From a checkpoint of a small model that answers yes/no questions on an image's attributes: encoder activation gelu, fusion encoder layers 6.
Rows from block 2 of the image encoder, named by matrix and row number. Rows with one number belong to one neuron. Each number is 128 + 24 x the weight over its row's rms, rounded and kept within 0 to 255. All counts start at 0. Numbers have three digits each. After the name is the row's rms in percent of the matrix's.
# fc1: MLP up (encoder.blocks.2.mlp.fc1.weight, 512x128), inputs 0-127
# fc2: MLP down (encoder.blocks.2.mlp.fc2.weight, 128x512, transposed), outputs 0-127
fc1.322 083:122131127126103137114164127146184140145154156157100146158125109138075156110165134142168116092106169109100155173114086134136122146082164090124121116139113137145140084108109125128140139151111140100109160101199154120093099116169159148114141159124073134134095156121141137150139123123144142147145142126156099117113105161152122124142144113110134111143147114121089119122193156123130138117120
fc2.322 077:119108133109151130108125113087072155116145136099138134124095162144123126110112133124090148135115121101181111113130155108125138174104133090150160145138132124144170119178165104146140145147152099139140133136132144079155148150179156108125121151104163108128137116077150066156050109115142149143136117121113152120126092129084133155124148126122153136131112120102128132134156172139119136090157
fc1.323 147:127095089138158148087099124140118158138111142114105122163122155123119133096136136209160103111147142138140110140127090116139089119141128163108137094150103128122114091124102090116087139099159129133147102083141137123085115142111091098135150119108119124107103121157178177163131121147128163089118130142152091116155114140102141104141131135150110116102149086083118121140126136164154112092165
fc2.323 164:115118148170119123131142130110151122063109090146113111137172132156100142106111092128147133116119081116107151131131172110146134157152165115091133149121135168156158084136104136074118192181141156155102134142081138112122158153163128126142179146142119110123149117124113098114155146103149097130161156138097141149131117133134139146108089091127149150097137128109145155129133116129126120165162
fc1.324 090:115147139155084085140143096128175130153121136125130115104138144157103139120121134110128093114143120151098135140166111112110174132113131121137090132122117062135161148133103094093137095133113115178172127104132117088121164131076113121106134143127114145119123090108112143102122122176120109118078123145114140102145113139113067125120109149155154175117162104142114117112130159105142130078076
fc2.324 089:160096134109161116141160141109137135139105095136124141165113107155124125161148116154114139083110138136134101087145152123114106118126110119107113174160140143106138157131080173127125162118179168101127145082149091131133102106128130124132117094156118076122105136148157123146140111125124142092125124153161154149153121130150114165090132070153074116139195129149090157157118114130125119151134
fc1.325 117:118088125126116142109141127176143116160092136104147112096173151150149125167136161188130145098164146138126095131166171120155097121118090156122122142141143154150130138097096085080130155092093162155133141087075171105099115105121126127097122110105137155152157093101154115147107157126154129147138111159110158104126094106094143103108126129129135139127104101154136132118131121146110102131113
fc2.325 117:131155126136165132136117118132106142107082082156151154129116129122137127151151098082159163107151139130102110177190113117121129166127127137182145111067155152096115133137118128088164146134151120102141161148140112135158128097111116134129115183088094096114118139090110118127171111144140154125153112099142124135146127117111141114113153145115150132166112171082107150102124111114175113106127
fc1.326 085:158140110147106108138143164131174133128141131110099147173173141135152142130102164107094096117152135142132103107135134158120131092069098077142093119162160150122108126151151138129107117138122126146157122112125124129119106129124166123091133100125151102120154133134127153138144110139094086135170131096099093153117125169154139148126084130178078127120158116085124121124159135103072147089098
fc2.326 096:086086106135129110121157145141128136111132174096106142092081164147125104117181073149098121140098099076172139150095128137119137143125111130148119140119152105122169114102136161113109105158095102146157110140163133129140138078134133119122109149077109126095120142155154150095122157139130117166117116156101142118143122122103118101126153102133117113102170113127091153153094107128163115165097
fc1.327 122:122106112132105132187110114108141135123147112117117164128102133114136099174098120114134143127126121150141151163137172120136162154103095135129106093151120163059129121119151136120125133135134157113143143149177133126136108110126098134122120121177093139111113150148137146142087148137149123109099113115125130150095199132146153098152079129102153161119169087126077146138143144060121134098114
fc2.327 124:153118115124123110079098116135137165137140123149135095099126128125120167094147136130105114093119176126153117129144091141157090168106144125137183131125140087116124133141161152129139136167138135136125090071066122117161116131148146147107105126131098146098133099131117072122125120125151112098145154135109043136107109124116152134155135143157111116082112134175117102121129161133166149130119
fc1.328 103:180169108149113106112156096162109148120150115109130131121118092092104073099136094145111092135094103096129126154150096136131120112126135109129122118120114129147125100141122166130103103162138117103146145120141103169125100133149105113048184106079119116132174103133150107136122149114141137091136108170160108134108098136095163141137118094149122112152109148119102123149148122127106087127086
fc2.328 100:086159128153097150135149146115113135087112091153123155130141119098130117118133131149098114160150108163106143119125173131151164116151167152116147158143129088182152114119135099124137190130120124108123152146175139139098125160131132141119164143109117133129128168113148062094144110110091141140163160120107126169105166120118153098109097174123137127144138129157096114111107154149122109078107
fc1.329 146:112120185137173157126097145119084121124125125095123124136109171113166123105178128126113115111111110100104144128096133150121102113090097128117145125146147159122117127112130151115122139169128120154183111173135132159160144130162091118143138141151113125122133197114158089107114152163142109118129145154166139138127140108163152113142139159115084131158122143087174146122180099140145088117106
fc2.329 135:134154106181131154116175113129110118127121100119114133113137104139135149113132147096102144093118138125130116145145181146134110114134135175147141104142110133127113164093135116151177103163113140109175146168130152123134160190118139164089147152145106163082108125142090134093159142123159096147146145135108127120131145149144114096097097119173166118115118098162093107096126109137170104112098
fc1.330 120:102144121179129134145135136124146156135142133137151131152130133113098134127171129116105131105108088145139102091137095154142101155156121134118096098102109138129141120087155118138121123120109081091143121127134142117171174113123089106167132126175135129182109128142112162144149096143175148119113194146142137146109061124133134152138093096113117098145166112161103145133152086137155129087106
fc2.330 114:086155104143151117137098122139135156121110160179168153146097135132142152130112155132063151112128164173139108148120159127140099141150140142151120098137095066155088149118140115116124140128169133123144068102090108139127134104137149139142179149117103120157142134144116064164112119109127097104123121177110148117100125097123124104122115152128129163109125128159177101133150131111109125128118
fc1.331 122:123138095119175105149145132110137190180132140117126131088126155137125102108124156181127166124143125112125146125084148170120124121107160128110093149088146100147096121096091128106130132069139123138108123139114106144103109137161088106100120159148166163165103102144148098127128115128122128123170133159132096128170144124119141143161075116154135090126121086117156149131098126119099110158132
fc2.331 116:184118127134132089152121106111170163100159149111141126105152130096135156118152124144123145153140107132138126168128161155122080128165151145150066148074164146083134169126123094090067160119151127132116113146121111125150107137139152111100159169117114139131132153153111135144122115138171142125112122140138140149154104111137113136140110132196103134129115180150161132127126147140147160101153
fc1.332 130:135134111131119105173137114129114123129122116132105118114151114150116180183135079147156147127124157141138084160156152134144108161070107129170126170132135125136086160173137113162141121114111124094162110164133163147163148086100167126093149150126102111088134164113138117096137134104106146119135107175147113133141139162116107136113131144126081107141076141107129141131154125098151109166121
fc2.332 139:134081124147168107103139096111077123118132147073160144148134124132083140185129121136076141157160106113137122135134092127089154117141125097127088157126140143159086178144149111123130167151123101147162099140118103116147122151121136118158116147116146170120123121120129150100137111116148099056137135086107125140128145112160114112157119108095137160107126117104114151158138138126081121090138
fc1.333 104:124114145133127122125130178171112163146202118122111104068132117170136173120153128118128153095149149189112133142175110120096117103130135108114100085102163127167119121166098141134146157148087125099131124177129102129128152095117111125106127137183142166107158139151147122091127144150122115119151112134143103140127124113123121132100120122145134122133151114085104128113124145105180151163139
fc2.333 095:165123132128120158142129123078146171102163148124117109126152123138131122116201134086144137097143094099124134166112121097124138155155125136151129126131116156098151120115119176095135169105157128121129175060106099134142145120173117125152114125186142135094175117127089153141114144140148132148088105138135149139124080105110138112128126138144146139124091138129098105142098101113119140152177
fc1.334 071:113105140128111113108142162144125119093168131106134149132099102131105150056104151123120148117131121107087114085105112091117115118113156120060152145133078093165143178133135172096109136144105134144111074140093154111104103100130124095126143117117106127093137149105099113092096117125106145104130133175133130142153142170129119086135109131127135154111160109151144156126143120138087156107108
fc2.334 069:126151175070129149144148137160115167132095135129086113121162133140137165138128160143175101157125079141098159128160144116117118128116116117133121138123175130120133170145100135162121106158151109107143147146158097151116126097065122143142157103136095127080117112129096143112142130165101065124107128144149114186117158151100130132109115165135139140114138134137124110104133145086096138095142
fc1.335 099:140126134135127148164156096163151159130157139095093157124173139109167131154146146145150120099171157143120165114091120144148167137134136125159135120128115118124129081118135129119111122083131117180133127125138104181104136133136151143142109174128099152105102140101120110175111118164121159129099165152124141094118104141168189131165123157105119157099118145104136100095151143071142141123120
fc2.335 100:142146114103138124107125139142119129145089128135156140139107128111131130124081144144135186107106087113085100123099126148122096143149147099094110126122080166102157157158135100119138155177184107118122136137172115129123100125092120147127091135103178132160137147142169113079137137132145162140148107102141149090128140157122120136118151108134104092111199129101146104129138105128120161161101
fc1.336 134:125100139120140162147127146157135140128190129160154097146080123129118141134120165105123128129134178117075175139120119129163102167158072081138112081167105150093116127132165145112130142116147145110140099116147118092151149089099140097171113177141122142127139111132115147093117179099145128131100148154090147106111128130146104150118112118141138084133113153158127116137118153130160109122117
fc2.336 134:093150077177141118174165126072063140130095135142123154098136182143124110108080065128121134157139126145144160166130158127144120165115105131104163149117149126123104133111133121135121107154203109163147105131121091120137099117122146128110115151154111132097090126131150142121110126134137125122103135132128122123129131123145167105144110121124166140117084098113124188152119122136106122134112
fc1.337 120:141103109170103113156115130115119114138102062118116108133073105118114144088137138167120191143127135141103119163119161111089131161101158095151158114101139099094105137145143135133122135166134134131145124101095124154152134141143135120152101105081111103154119132143145149101099150185147132167148094155109105148156107167128157110096080117139124146121133100105118136135138147173134156143106
fc2.337 140:126114128087097124153112116104125125072167132174141132139169133132099119127117135095150114140129122114150137108133129103192111115123136162139117163145152115181137120178156106126119146153145134173133150098114160126099140129092138160090152146106135110137125151061152173157122103133115112122138144097131134115167075126172123183130110124154123130108143139161126108104141181120151131129126
fc1.338 052:106118091110110165157180146170092101131127160109102092076112147132079092097119124152183130137083126132119103094091139143107117132108147115125068145132110086133108108093124140096132130123165112151128143126158120110106137127125136131157097133160119176101124143104111128132136101141127149120155150131144114111093113138142152105103124133128086142108129140115142090176145128143109066099121
fc2.338 057:095152171140154134134100143136110132129094107124136136097137104133170137087103120095142146129131137129114111104120065157079162149170119133153119114096107094161130092129109144137147139127144142135114098127103150120126146098128080111150126146144145128100129091085120136099159143154116066180143123181128137141143127132106110095135139171127129185158132160153151129093148118105098121162126
fc1.339 118:074099123139136090162124122150120149165142159102143140154148127107133120125115126157142141129160170152084139141132149119135192134131142111126180164140164123126123124167159171135097094154104137130118121124152192150131090118107108147119130160092161103095125118130104122097066124165137113074084094118127129111099172127117107152122118138118127138120126094126108109149140129119110127107104
fc2.339 113:174152137107094175160145157117144151124132144138150114116177155128109164109110176149117140102120141097123134146114114130129080143118163124090131146099138123066129115154160105073147148127128152132140104093132123106139093160120148100133158124153130118157151102141141150125155141111143163168142118148114103137118084156137151178109111122092134099129146147153128143127103145169180108109169
fc1.340 108:160123160098168101112088082121129178096126125167103113126124121101138124152107111158108118123136111142136142129124138154138100132105129051156151099156123120115084099077165132168135078094134115103114138160165105103140123106127130097102143191151124131159099131155149106150150126147122133171128167127126113142137115139155087120112113136114141123116121122136086154158081104115125125138132
fc2.340 104:097144134192137138153122077113186156142098119106155156129121149128149132155149121085131097159119179136160136125144055116126161118126164149139179131116108121142132100158119109132108185122142123166115153153099128142096094110106126118125148123146119118170160108155117101142099100141151113075138111112116128110124147134149157154120101144126101132128118127098121097141126139151109096100157
fc1.341 089:155127178084115131181145146134116141158151151107128120130168128131133096084182144158104115112131130108172115151129109145076111159141113151163143136112144150128138138107146112121100116129108144125112143137091105151158149154142150094160151120113152173135112097148128083123149180125092096136129136119155097131088106140127102136089146143079089103081109125124156105111130106143113154129100
fc2.341 079:140145134111165141097153105125122130091133133138061137110151169150112135139117128123154089156114100121130097124130154102136123141108132104116144100101122114130152163122164129132144094139111119133126122122139115168129118096137126153063146126143147138109108159105139138118129101118158072128115109124098086158135118079159120137108115140123144202118168081115110182143075149107090125130092
fc1.342 113:128093126149151123128145130135092138094117147125176128172153144125089116131152127153107123137105146157118106096130137119087163087131163145172134120159099114070126110151096122094117141154124146084116115151137104072092137068140139201122162160133116143107115130171146103110132119136082120129147112144143128145091094136127124154151086129110162138142144089127135124157143125136143118114130
fc2.342 100:124114132141120143125151128139153089142139142140130156123160097110125080122118115121169134094106127134118110115114121138108137114091119081092097110129148151136144149141120092088128113148136095163162112089153153140112118089128122083161108115149133151136122160113146177136119111126147139082074168138155138079097133084131143120148140105151169124101089116141193152133096105118124153152085
fc1.343 110:151114090163108134127176134143121136128120091089090125118153128101119125148111113144140132125132099166121169119090093146083141109076095112149152128122140138114108067106158134134121111119139109135125138171118127138149146146141108101141106123123138140144153146153097180175153164170143128093120082139117113148143095128143103188122080116117160150107133112157110155159151128133095097113152
fc2.343 109:172122139098151124122121138089177080159132116127117119133136130153092115054117114093122132142093142118143163125144120093179114138131134164124122108152099119132126102124089142106116128120158145088099127147092141112146105117121168157105136087137142144152127154157143143099074084112166127131127121126156148124091123073135124159116142154147121136139178099149132140079119146151121101131159
fc1.344 134:108105116105139079150160139128135177155107141170142121152140098174131124102113123119147095122124118148157125099168092152131137166116150139101098091144142093127170123095104163090129139146110166149131100116086121135152122144143169083105132127106102181184072142116143126136106134146153125151136097158086117118097121112165143131135112148130125141087124132151152101156138140144148132117106
fc2.344 129:138163115117139164111073158115126144104118123110137105153110185119120109152115168136138163114117103125144136169165143129181100121142137124112089150121121131118139135087165150121171125170151100102151141128097105114157112144142147149160145157139147098146116134163101114110111165125138147142101145128175108091133151092112133126083089093117165138142153124107134180131093114096153121149160
fc1.345 110:156111102147135136105121182136125105096143134121121116105159146116110108138145113180144154128103109102123107093091139139108082159085170148142103154128118148111077116120174152153155113118121154162123114154139104148145135076109136089156093142132118150111126118119125112130171134116150164107150132116105086161112141146142110072103128123108154181094075123129113101128133103156110123117145
fc2.345 119:151120097133103161091116087142084122130143117115169160163123121136113156103092147119147163124131130136153104103140129146125104160129165095124118134090110097143110151103146105150125152121126151117092082147128128196098129086117103115156100123135112107093112136102099133098115106109117148129189156117084085131162106144088152115147158114104116149099109122105121164134149091126114154123156
fc1.346 101:141120116110131089150080110095137104092161136127129153126110138115130121127146163168104146118154143086098146095078114125099147156070095142142147080156123117107134124134125109125099133156085156127126100136104188154162113156144147134139121148115150138182085130182129143132099113133116133125105135125176097151154091093131132113132128148116153114122123069122119137127168154131145119102146
fc2.346 097:143104115157128129137100167148125130134111106141109104166144064153059130114092096126099139132120152123145117127125091089147129100114100122158116132159115146146132115149126118152140117080132131164116109139155169122127140119134100172152141106087133140178122124139118137083139153090178096142123122121131119061104128128150134169146102098155142164108148153142134111130133145182150155138107
fc1.347 066:107154126151131083144160163113166110099153143118153128132161116118127130136132053142126119122121121121104131162109151111104141105117151154079144152136143091132165127137108084181133140092148103140086136117153097127133134108087149128122172124108145137091116123109134143129123128090121122105115142126143074131132095166129117113120153093110141113071167085109141099098161138122102082112100
fc2.347 060:121099121127139129169172131118106140172123129124128147163068143164125131094138166100160114074115115128137122130146108151138140117135167096161142154111126134126142158128099175128130117108136174146154121152147143113116110108123144144134071151110086115105151100110140135138145144072102129159144139139156112123167128151136102126108088116112140123104187131125109104123105158131141207142101
fc1.348 064:125074108146134116130090142128159125136143140120107145104100133158114176115104119161156130069083073137127116160133121170168109126121055104114107147117092096137100118092138107088096140102149097159118118157142145106127098120098083114114145080110131144131124129135144094158133155116110133158124094155140135103131131124144100119132109148106110124111165128134145133122138103134093100177138
fc2.348 055:069141133102131102146078132127122183163174166158106143139117128114132116151145119143125114130133153132156130095130105136104136174140160144136107139144133120118121124092131153175091128139106088134145177155136101133178130152132111111137167140119093145098137137133124154127168165139127146116152170099132125176106103115131089111115159108091129183135153120126109126138154145175120130092165
fc1.349 066:138121123086110131109093128135104150134175107178105152157129139097097136102117143148125138143092112153124127099146140132156070130097133134112106142152133163129160103095116131090108119107119122090151100159136114148098134076090106116104131136149155196136156178119124134125137113141127115139114138156150146181123092166124144108150144137098155114083112114107090156126178118108147136156122
fc2.349 064:120144113155133144109095135114125139156106116138114094163124130124133142128122116144159120171081148155134076107116164116146134108124118094154157108117099121149156069140136129149137118110143146115115120077139099156156137124158101089186132132095121150096134109133109121094076116140101150151106108153120185133148196152125137105140133122108120176161083119125098129122150163116109129117094
fc1.350 110:128175121118119136145156134191107142133109099103155142142144138139141104105094143164159129134163117160127144087090071122098109119133109147116149107129127172161135137146116121153135127118088097168122175177114122136119110145147141104123127113110124153134109128102111186134137113130101140119149100099147124120084126102151079137140138137078110128142117052185153129144118152121129119117126
fc2.350 097:093111118143138134135099138130116123119155112161130154110145141149151174098091122128128127097132157131119145137146157141155146118129131107113115137137151133121100121134100101054204128171096111102138134085131114118120114135125090141108135156152122127131135166122126103113109180100163136126178146133143096131125119116143152119155087167056104127112136161082105100122101107155099139161141
fc1.351 099:111125145142130150150140204137107169130146130119138152150150122124140158102159107121108124080125122103123159163125146169115099082110122106128126102121153117115091146136117129172123166096144108095138081169083125160142153143149141141132156142117158073130134117145177102141100147082143136099106109120138128132129076123103139114140116150110104130150132157128159121164142108141158084087119
fc2.351 089:106179119122136099129134129117161134126093137132145101088114105105134140162084121134135146167094118169139141150125123115118136179148102140141161088126058128147115129089159128112142100128172117111153157145151120099155157170146104118164158105107149174108115119125112132137165154161135113082135111110140140086117125140121111122119102104153131161120129121173093097131101105146102109170157
fc1.352 079:095151156110103080098140109151087120129144137114129107155122085097123124128139139108110138150126143126142160132146138134155162142109109144122114121116147112079089101116110107082134143123138135108136137084125171130128140116101131120115098074121172124113140087141179136103100107112187099101138122111124124161106090116085126121089094111134162099160094103115094115125147094183153107121119
fc2.352 078:113132096102118109137128116149092102100130118149148124108105147146072067100147123112091163114151107154128104167126150131120105138111096124122131142116119132122162156148137118118121139127112152156170139127071137135117116094141125141156112160112110149145169123110154113116156116091071121155121168124132127116139131055129167101087157102127106118151126131140172090132085092154117122159095
fc1.353 133:120116103191161120129137137129105156093162123105139148150118118128110143094164151149154120149102086136114105116140170178150127100105137157091143112125097137094145105116106130130180132105119137138168127132101158098139138127106131135173152171113120123098164174139168097109108098145120138138123107103087074143152109136083125136108147146123134120134112167174097094128129166146131114112133
fc2.353 136:143106138133148092174145132135111117110133143131124110120153185124094130155108139148115135119127129130148121101127117100136112122160080134137128146125129106160132122141150161156156142128105135132137088104093113167159122170134103088180176148148158123133144109088086129132151086128179132113083107100098109101118104171098123109143097123147155177105157113143129115101123091076134130149090
fc1.354 107:145146124142126108142188129168115123104116124121087095145123105159109121141163098118105139109083063153127139092128125134127100151125086141156111145150122112121172137152137098126128172107105150140101126121121127120154117109076151134143126117127088117158122118110126145116107137161071129150123152094186154122099157101149149107158093127093117128110121098089166130140172118121086150116120
fc2.354 109:116064139102097116143132138098115139161128169148118126118145126137135178122083190137151126117121148152113165128115125136168137108143117109122158108121129140123067154130121139133170108161159131138170122110157125109159113156151139125086128152151116107161132146152120131115137093121174114123126129129110183119141125162098151140149195099112150182174124144127111122118160136140134141159105
fc1.355 055:119153143123121142126098125153077117095145133166148137134138130116106183110115143124149094088152109145149136115164089144080104178118170128133097090100175074131184133119139145089124113140079132137127105150134132110114189127143151109129134115142103108118122156119110152131139128115166128098102091128140123124131119135147144124091099134133077168165124178144146110120134124108106151129107
fc2.355 060:151142100124149164109107097141142140123160120135112166139109115118121132137140162115152150136111074141062106115125182101103102170080158068133135140120101129129135139123114072122118106146143130112144111146180128125085120093129109112106131103112109131103086111143111137107147140143125135125120134152110116126154122139151150108103178135139151186120179129103118139126150188087125106135116
fc1.356 083:116114160133145116125140124135123086157129118082140127152146161122131148139181167116089126142158135110166133152134144135123107102170146096141095124138171118087160137123104167173131138130121143140112087170190134142122132130152134158115098134089104169139160119114106119121169163125099129122102118166138114148122108136156103119162133103092153132109157084137101182123091124105123130093113
fc2.356 087:133121102094126089116108189164125131156121149115137141105162127105116117095106148128125095111108156145129135114154089158142150101093108087141150129108139111095129131146141111112177146121144121128121165084111134090080151119173135116143165120126129104172114127137110104195142127133117093112166109144187100131146139135124124133098109132176093100146114116089108134125110126118138087170117
fc1.357 057:081155148165099119059179112100121111143108129157123111142127122155138145093158126134202150136125101100106157127122134129112092103156120114133147128153137142123117077140170136115136141132147133151151144080166142113076123089115161150087147152113109159111159146082125117129089169164101151160157137126098134119098111108104115111121094123124125135134124132137122131111121123095097135114139
fc2.357 047:110101146140164105125126156079166139127112137116129149155104134140113125099124110110144133104158117096116118109160078160163111119104115157109130105137132125085151142159134127134120106187122160155147151146149139064128113106113087089141082149118101168144111093119131128100135106104136110113120138135147126097120168125158092160107111120136145100117127130134071130101183151122075148097125
fc1.358 063:112099107111142129119102172110128175147119126138150125149122100131106133096170128145161109085147100145126129095112100123154144097112116142127092092128137099148160172161115127136138100068124128145083107176151061098123114107156156082159109105123130174106132180127124171126122151145146109137135109128137117091170130124158118133107112120145126114117132113099142141151123089096123127151091
fc2.358 068:126160173142141169144122103098148165147103153138160135138198108138128094130154134127075164122127152127145106145123164145089127151154159117132143138065123100146138127082141124120143183121117180087143100099122142155120119103127137072137100151080130136103134116104126128124149156134113136128101144146114106131186147110118109145114145114139120176126132158117143116097125118127098141131161
fc1.359 114:140128128141084143129136171129096103136096135113146157073109152125116112100161131149182134123112188150129119104141121130086067124088159112136117146075125115124124124131146148115118146123173123127144134148152118114144156111118142123103093143177135140132096134134129133102132139146142157079124074152133116175128122140124118117126143112106133189173091139089122109133152121157151117078142
fc2.359 111:090120061098121091116128135158141134082158128082117095127160078126156145107060141109095128112139115097133127095130128132127127124098111096110123144124125111122149113109144120123107149140142137119140120139115108148118121112121092127190143088142125122130166128092131129064162091143110117182130152119116104169185127128156142125098159134083166132119150132150143116110138104131106122139117
fc1.360 112:143159110170150154139100117134135152162121129094158129121125126142134110113163154177116138073125150138148125152156195131102141138126152105146101124111110100100145096118130116129120110105115152125145094110162184115145098165135093110119144170088142121095131122117153126090135193137177102125131145148147099138141140100140181147143143130154125108103130131139129104141071096100135115103145
fc2.360 100:140144120080159092169101168161138111132089100188157114126141116162085144131114132156177124136100132098127123123120146106115114144109142115159121113132156168153130091099136107121162137192132114163138191098153111153115130135130134151146134114119106142157104152163133125162148118124129128106093130137099123111117134144113085121133143125151118114114124122101138160154132148089152191097095
fc1.361 106:117134149112137134141125138096118143130108103123130123180115132143120134167107089163111117138089084156147161138158134177176103109134141097100124140149122116113123145160170141127090145113139152105134116118143140141131131083084162136152125142120075131148099097117124139148150171139118143126132097116142097109138119172162158119088188122159117142109115118153122112115146124142081064116081
fc2.361 114:087107080116129080140123111136130133133128132184062166108148149116125145123131121142153095105155096093130146097141147140149129124141130121099138121102098150117156149113115128105163105120123164119125165062138110157192133160135099127107129138139137121133125128129168135147120148152134139092127144150174114136134149103110104105100146141141147156149108141095096138125131134177126106206145
fc1.362 143:126154146144180155143195143137080117079132102148143126140160148143129110185134175119142103149110163119101131137092162150156112119123112099104137119123122134116079160127134121131130154143118110121142141127144139109090097139111080108185166095148090139152120120131110128126102142123163119141096108130136109152128126115109155152123122119216135133126141097163119112144143123140141100163124
fc2.362 139:139116142127048133128132125144139155128174084100144108106098103127121136111107102109096126107109162078143082161122101123100137123123118159135139116139128168128164137132126137120150144147102137089124119104124098142123138134176111173175134092124122124127155124106116103126113107111133149102111128077103108104075118135150116110142151141163109140110122153144131132112045114144164093148155
fc1.363 077:145136145157098109113177123108130142106152141136148117137112077109142116112156119088119129119134127105126157145098160087092137111103103130112108136162087081133132158112096176125146117096122120152102108098130145135112106124198162096108135143148092091119150150126149125122180096114150120150111141154137126092129099116140154118094079164136167153128144098110144151163141139137144146078125
fc2.363 068:124113114152089118144172096112146123123151142153115115108131088160115121141111103122094136125077143119119111155127109146142087087107131095115130135157168118150118185099119122120106143143112096133129185079147155095157141091142095115110074152129097121158142103118149076111147123124117148111134142086129115110148109146070090140143076132095142110118138130162116144126097126140134099146120
fc1.364 057:089114132150095145126132115122111137093141154128139131122172124090111078114139163119162137096152124133114174140132127125099132114150132162146099123128140141133103110129137134155155116130122078102075135119125119119117135150145143104107155164066138152142168173128151102121044101158086140132157119169159142145119149159165107116173116105128110111119090105125139104163104128145136136101131
fc2.364 055:158102146113102120112100158118104148112123106127148106132101132141140136087122178149067065150145153129116092147092094121112159136138129147129095125134148160143109164155126098131115164139190117092121126116133157121190126104146159174107151097132125125114126110145116114106147172095094156145124083118081129117111157133160154128114126132120119098116123131097110156124177137123108122104131
fc1.365 082:096118113121138119082152137157170135124151163146080104139131162112107193140114158178110124176094113123140146135112128136099111129095132116141107107140100130093141077141107076153142119098137086140106160116161098098063107128120151146109133171120088122174088129146142141112135126115150121136144124158109114119090123098118111154149117104107141146101096134117100146116147123125111147126150
fc2.365 082:094171115152154146118141168146173128094090155109164159118113145115139129118151132083162126143135126108150128131148162110152122139051114141128111143123151107106154132151126128126091154163118108128122173137135125105170165100148140135092088129112156159056099139148148122122103123133148143123138108134126135073143139112148122159117130110123098117158099067106130116101133150139134134170129
fc1.366 123:085091158150136134155117140137136114144098096102177124150132116115132097128131147134151104139152159146066161140116166137111119142123116106102162137117165135165117086145143166148148110161127142148083075128163147092108116114096140123135102139151128155129175134150139140129132132142158144093124116133106136148124132115125101129134121127060121141113068050156113115112125096143115132120151
fc2.366 108:163147119092124137152128143175112148101155167142102138129163105130148132161100110155136175104077122153110124099109124141101147135120138137098147129117114103101148157141166118138149125118128118115150093162126183107098160114090104149108123145115101114142095113152211118115122089101119104126150104105144092114173112115105122111107106156106148143133108139136162107170096116108162141115148
fc1.367 082:089133139095165120112096130126112125118079154107129139145138116106125199126135162125108156095135160121144103153138137127080128117129129147181106104153162066102119126114128117128095131090106096177105117156093143114116126124131139094124118138138098137155164135082156101134148131134130116130082122097143115156141163119189129142125109115116127121182110126145151150142082105161134159123115
fc2.367 080:147120094099073133146099195136146146150156115144087089129168110154158117125110145114093124167134124128129149181114107155140148119182117134122093101100113084109125095124142114111113107178126119140154121124147102123115163122154117102089139130155137098161067144133108131135147153119114105143141137156132132114109129178114171131133113102105123135123088080098158127134115150129108136116145
fc1.368 128:178141132177117122093126172105096157106131135127108108103138166101108182139122103147159122126140109163107099106152176138115083151120078175107122101110111146114129121112148084122163121136125096150159141116131121118126100072139148124142142156120117141130130149167111132125175141146173131112126123131138090118125115149140116147145115145108142089149110117116085134153083081093166129116134
fc2.368 115:117116123164162129126102121107154138137124155154172156126152152119133116149084098117124119123135126156143145123116118136170106116152117120116133098161142102105144159077135149104134156151126172104102123131129104129120151181125081121158164132092133143105108074103100122104105107142111147116098159109125080084133136127167102150145165124116100164107108138166164167110117172089113135159110
fc1.369 136:109135105172132132203138104121104136122127141128064145120132116144154149117125147124140118094092119112139124130141152129123168159115131105127143172136181131111113122128158126126128146160152126138142118080109144147122125098106112138139102161143105133105164179128098138129111099132153126108104165120140109111123125158145218109129092122120075133071144132120156135162099149119111138109163
fc2.369 124:156119186107115110153139145108157140136097139130183089114108127137117137132106103152112131142141165124154120128104114115167110146127140158140127114090047117099165130145143090158131148145134129108171141150140092123168117125111106135116157098151109156125124107139146091094153097124171115096129137145123163148122137123128121135136148102130171168125124147129109211150171141140147128129151
fc1.370 112:135112147104094154104122146141088139141110133156118124142120062152147110147104154116120157104031110102085119145137119143131149135114115120149142124128069142136142105108167099128131132120086131167126143091113136116136112138126116175173144135117115122088105140146123076156141146154137104101131116111126124087138114161166140135138094127096148136137133090151151088118109138104142127179117
fc2.370 123:187121144130106115090127141133175201116157130125115088126180172159135156154130134088137097165178152132103123146140132117120150142146131157175118115141137133090129116145160108141170135118110107099118147142140129111130111138155112137084116111172097118079126146107159152158113092100130138125109128100144079158115090142125126138157139138118140123110107079104143120114105148123151129113107
fc1.371 090:100113150103095119140148121143132101089155123123144078129182088139140094153136101110155098118105112142094163102108161132127107147138137135107084118128152107105080107158146143149148105133148133071126134108143156135116076117117152108137140149129147130118135130132185172153143138152110125164101112159106167109175114109156118108116114123134152134163149087135099136108133102095134185141119
fc2.371 089:130140114169159135139133074146109122152152115152155124153104149149138111130138113153122122156178092101121127139104120157088134134130058112133103134077127118142136178138130141154124132150135098106175120174129121146123191147127136160092114114106132112135130138146133090113087161104138133127125109141157156106157097120106176135163160136104120112110120150124158095118131098110112063116118
fc1.372 087:121098142120173181154171132086161157149127131118121152159106166116142118139122104160103126124090116105104133130138125165108146122144133139160125097148133097105105156123134176136141163111088109087091106124118175107097166088085115105191119119162144145136130122182116163133140127144153092107106111115115119143131139121097130113115138095141137181137137130149109146138114160133087109135115
fc2.372 086:111105135123111086133097147142114113099110142125114144128119077119100154105135123111110087101139129139136135131111091078117119149156132164116111155082133141147128129120132093184121130108159185136158125108107129147190119125165146155133144113138106117165091132122135100147151124110116154072121159156109110124105143148098176125156116158195130152130162138144133127120175111168111122122155
fc1.373 056:093123133169093134118138108102181159145161108160108124122129098141125106136118175098119171135120116110105127143055156129116104119126118129125111114156118147143130072105093109149136123128132100163110140109150119103139139104097134098110139159091079140136111192090147112130129135141135139122138097165163121147085089127118081148122101131133126138158173122159119165137126124110144170111139
fc2.373 065:103108134153108149120102122136110124103104143133145129123094138136115166129153106146106114132111113075126098105114140098118119109081120093136101132150163162139154163119151123142156118094134149138135106095188139124136159125178143106163137110098115156146098123139158142142099135109166159137121153133108122093111072147115137172118198086176137153125104130146078116144157132140156131120159